A small sound classifier, trained from scratch.
Training: adamw at rate 0.0019, held-out accuracy 100%.
Data: 39062 training examples, 21.6 epochs.
Rows from block 10 of a small sound classifier, named by matrix and row number. Rows with one number belong to one channel. Each number is 128 + 32 x the weight over its row's rms, rounded and kept within 0 to 255. All counts start at 0.
After each channel's rows are labels from the 100 clips, of 14976, where the channel reaches its highest value: "lies over" is the class under the peak. Only what is clearly more common there than usual is listed. The data: songs of 200 made-up bird species, synthesised, often over outdoor noise. In brackets: how many of the 100, against the usual share in percent.
# convs1: 3x3 conv, stride 2 (model.blocks.10.convs.1.weight, 256x256x3x3, standardized in use, each kernel summed), inputs 128-191
# convs2: expand pointwise conv (model.blocks.10.convs.2.weight, 1024x256x1x1, standardized in use, transposed), outputs 122-182

convs1.138 [117  97 144 134 178 158 122 151 119 136 134  71 152 140 125  94 110 144  83 140 122 144 156 134 125 127  69 169 200 150 111 171 154 199 215 163 130 124 164 108 119 171 146 130 141  93 153 119 114 152 148 153 144  97 125  81 114 150 157  83 128 199 123 130]
convs2.138 [103 157 153 191  82 124 152 156 139 152 136 118 121 157 152 131 152 154 113 167 155 133 103  70 123 135 154 150  91 131 139  94 126 163 175 162 175 130 180 125 170 151 126 133 192  86 115 105 132 148 154 180 171 150 171 165 125 149 168 127 105]
lies over: downsweep (61 vs 5.2)

convs1.255 [142 110 119  56 181 152 109 144  75  93 169 114 197 159 101 134 123  86 163 110 150 146 124 154 102  59  46 104 148 148 156 132 160 171 162 131 115 125 124  99 130 191 125 156  89 133 159 131 132 130 129 112 128 100 115 140 152 128 149 154 136 151 102 128]
convs2.255 [168  78  81 150 112 120 104 211 122  87 104 110 139 146  81 142 102  88 105 199 112  69  71  75  88  76 122 134 119 168 147 128 131 146 108 133 116  57 144 138 178 114 125 142  96 141 114 128 131  50 127 132 173 173  73  47 165 169 194 124 123]
lies over: dip (68 vs 2.8)

convs1.123 [124 124 149 135 124 114  81 160  91 134  97  46 113  79 105 154 138 168  99  93 146  88 159 114 175  99 103 158 139 121 136 119 106 153  88 144 114 101  79 126 109 158 122 107 154 134 135 170 145 155 107 142 157 110 104 115 134 135  94  81 133 181  23 116]
convs2.123 [132 109 116 119 146 110  88 102  79 139 153 141  96 158 115 140 116 136 107 117 143  95 117 122  92 139  63 106 119 109  74 123 111 124  92 127 126 108  91  68  98 128 121 112 132 156 143 135 133  56 139 117 103  98 123  87  84 119 115 177 141]
lies over: downsweep (41 vs 5.2)

convs1.76 [149 115 109  98 197 154 148 150  73 114 135 177 192 109  71 151  65 141 150  88  74 155 173 122  91  83  97 188  82 151 138 107 169 146  69 100 140 121 107 148  88 187 147 165  93 110 160 157  49 149  98 165 154 143 135  81 112 131 142 109 122 127 109  80]
convs2.76 [156 139 120 112  76  77  92  97 153 138 162 168 175 163 104 133 138 135 112 113 119 160  64 127 190 115 122 116 149 137 161 109 123 153 171  80 140 155 136  77 107 167 162 110 166 179 119 143  94 179  96 148 135 144 159 200 113 169 159 185 121]
lies over: dip (37 vs 2.8)

convs1.248 [131  96 123 101 132 128 101 189  68 108 136 134 162  84 103 139 114 125 132  78 118 140 174 127 159 143  54 154  90 130 113 115 156 167 126 131 119 166 142 106 129 207  85 178  99 176 152 111 101 163 121 119 175 131 138 118 125 130 152 151 140 195 113 107]
convs2.248 [137 125  82 113 119 116 169 123 155  69 151  86 169 133 169 112 124  81 103 181 165 134 101 123 122  92 111 130 162 157 207 161  87 127 147 153 137  73  91 102 140 123 127 105 149 113 153 105 113 118  98 110 102 150 139 137  46 159 168 138 115]
lies over: downsweep (38 vs 5.2)

convs1.157 [150 136 135 146 154 167 131 148 110 135  82  93  59 147  74 147  98  43 178  37 138 137 150 102 194 108 163 154 146 165 142 153 134 130 141 152 117 151 118 154 113 160 163 138  91 139 132 166 154  98 132 112 126 121  87 151  78 150 171 139 110 118  51  99]
convs2.157 [144  97 123  98 113 123 145 166 110  94 217  84 136  55 174 134 123 124 149 114  93 132 184 165 166 149 109 120 109 129 163 191 134 164 162 117 134 118 114  87  80 141 136 122 100  98 136 192 132 135  88  16 112  59  79 173 136 155 107 225 102]
lies over: downsweep (40 vs 5.2)

convs1.235 [133 118 115 121 192 133  99 114  97 108 132 165 180 174 108 162 104  85 151 113 133 179 167 144 115  85 104 213 131 135  87  85 150 118  87 105 133 127 117 116 123 149 113 177  87  71 141 129 113 159  86 150  85 112 151 156 142 129 107 152 100 122 125 159]
convs2.235 [119  97 165 121 116 141 120 165 109 115 152  75 119 136  98 201 151  86 106 151 120 139  72 157 170 115  98 114 141 129 192 113  78 160 114  93 118 149 155 190 106 151 179 113 113 123 125 102  64 113 144  80 140 115 160 103  96 125 205 128 113]
lies over: dip (44 vs 2.8)

convs1.251 [123  90 137 133  96 156 136 197  96 142  99 102 135 160  95 120 116  82 127 120 168 125 133 112  85 171 138  94 124 127 139 110 138 118 116 115 130  59 118 136  99 184  93  96 103 168 132 119 126 174 111  79 145  95 112 119 127 219 136 126 133 192  86  95]
convs2.251 [123 154  81 129 153 132 135  59 156 133 112 163 129 150 192 153 137 165 127 133 126 200 137  61 121 129 142 150 155 137 106 154 115  91 166 114 178 118 155 145 114 109 158 145 117 154  77 133 141 203 100 105 123 129 132 149 126 132 127 144 125]
lies over: downsweep (67 vs 5.2)

convs1.73 [ 76 157 149 146 163 137  85 153 104 127 118  72 136  88 112 159 142 166 143 143 105 102 226 134 148  91  87 224 140 140 103 124 146 146  85 114 128  59  77 169 110 137 165 114 134  88 160 168 133 138  86 127 153 121 115 134 135 130 138  95  91 160  89 136]
convs2.73 [119 150 146  60 105 108  65 106 104 123 116 120  99  97 132  96 135  74  84  96 155 165  89 112 197 138  96 104 149  94  78 123 154 115 109  85 111  90 107  78  79 147 126 106 182  73 134 155 113  47 128 172 140 143 147 191 164 114 106 140 157]
lies over: dip (32 vs 2.8)

convs1.104 [129 150 126 121 223 133 127 142 117 137 137 125 196 136  80 144  83 162 114 145 123 131 160 160 150 100 167 170 166 127 139  82 132 117 118 103 148  83 107  87 119 131 147 126 115  61 149 100  91 176 117 141 105  94 139 121 140 129  96  94 109 134  49 121]
convs2.104 [159 123 159 114 154 154  92 163 101 105 134 148 149 174 106 113 116  47 150 115 143 125 102 121 182 141 113  74 147 111 161 183 100 138 147  77 103 117 162 104  95 150 168  96  73 126 107 119 140  67 127 192 182 141 115 159  84 158 136  86 114]
lies over: downsweep (32 vs 5.2); dip (31 vs 2.8)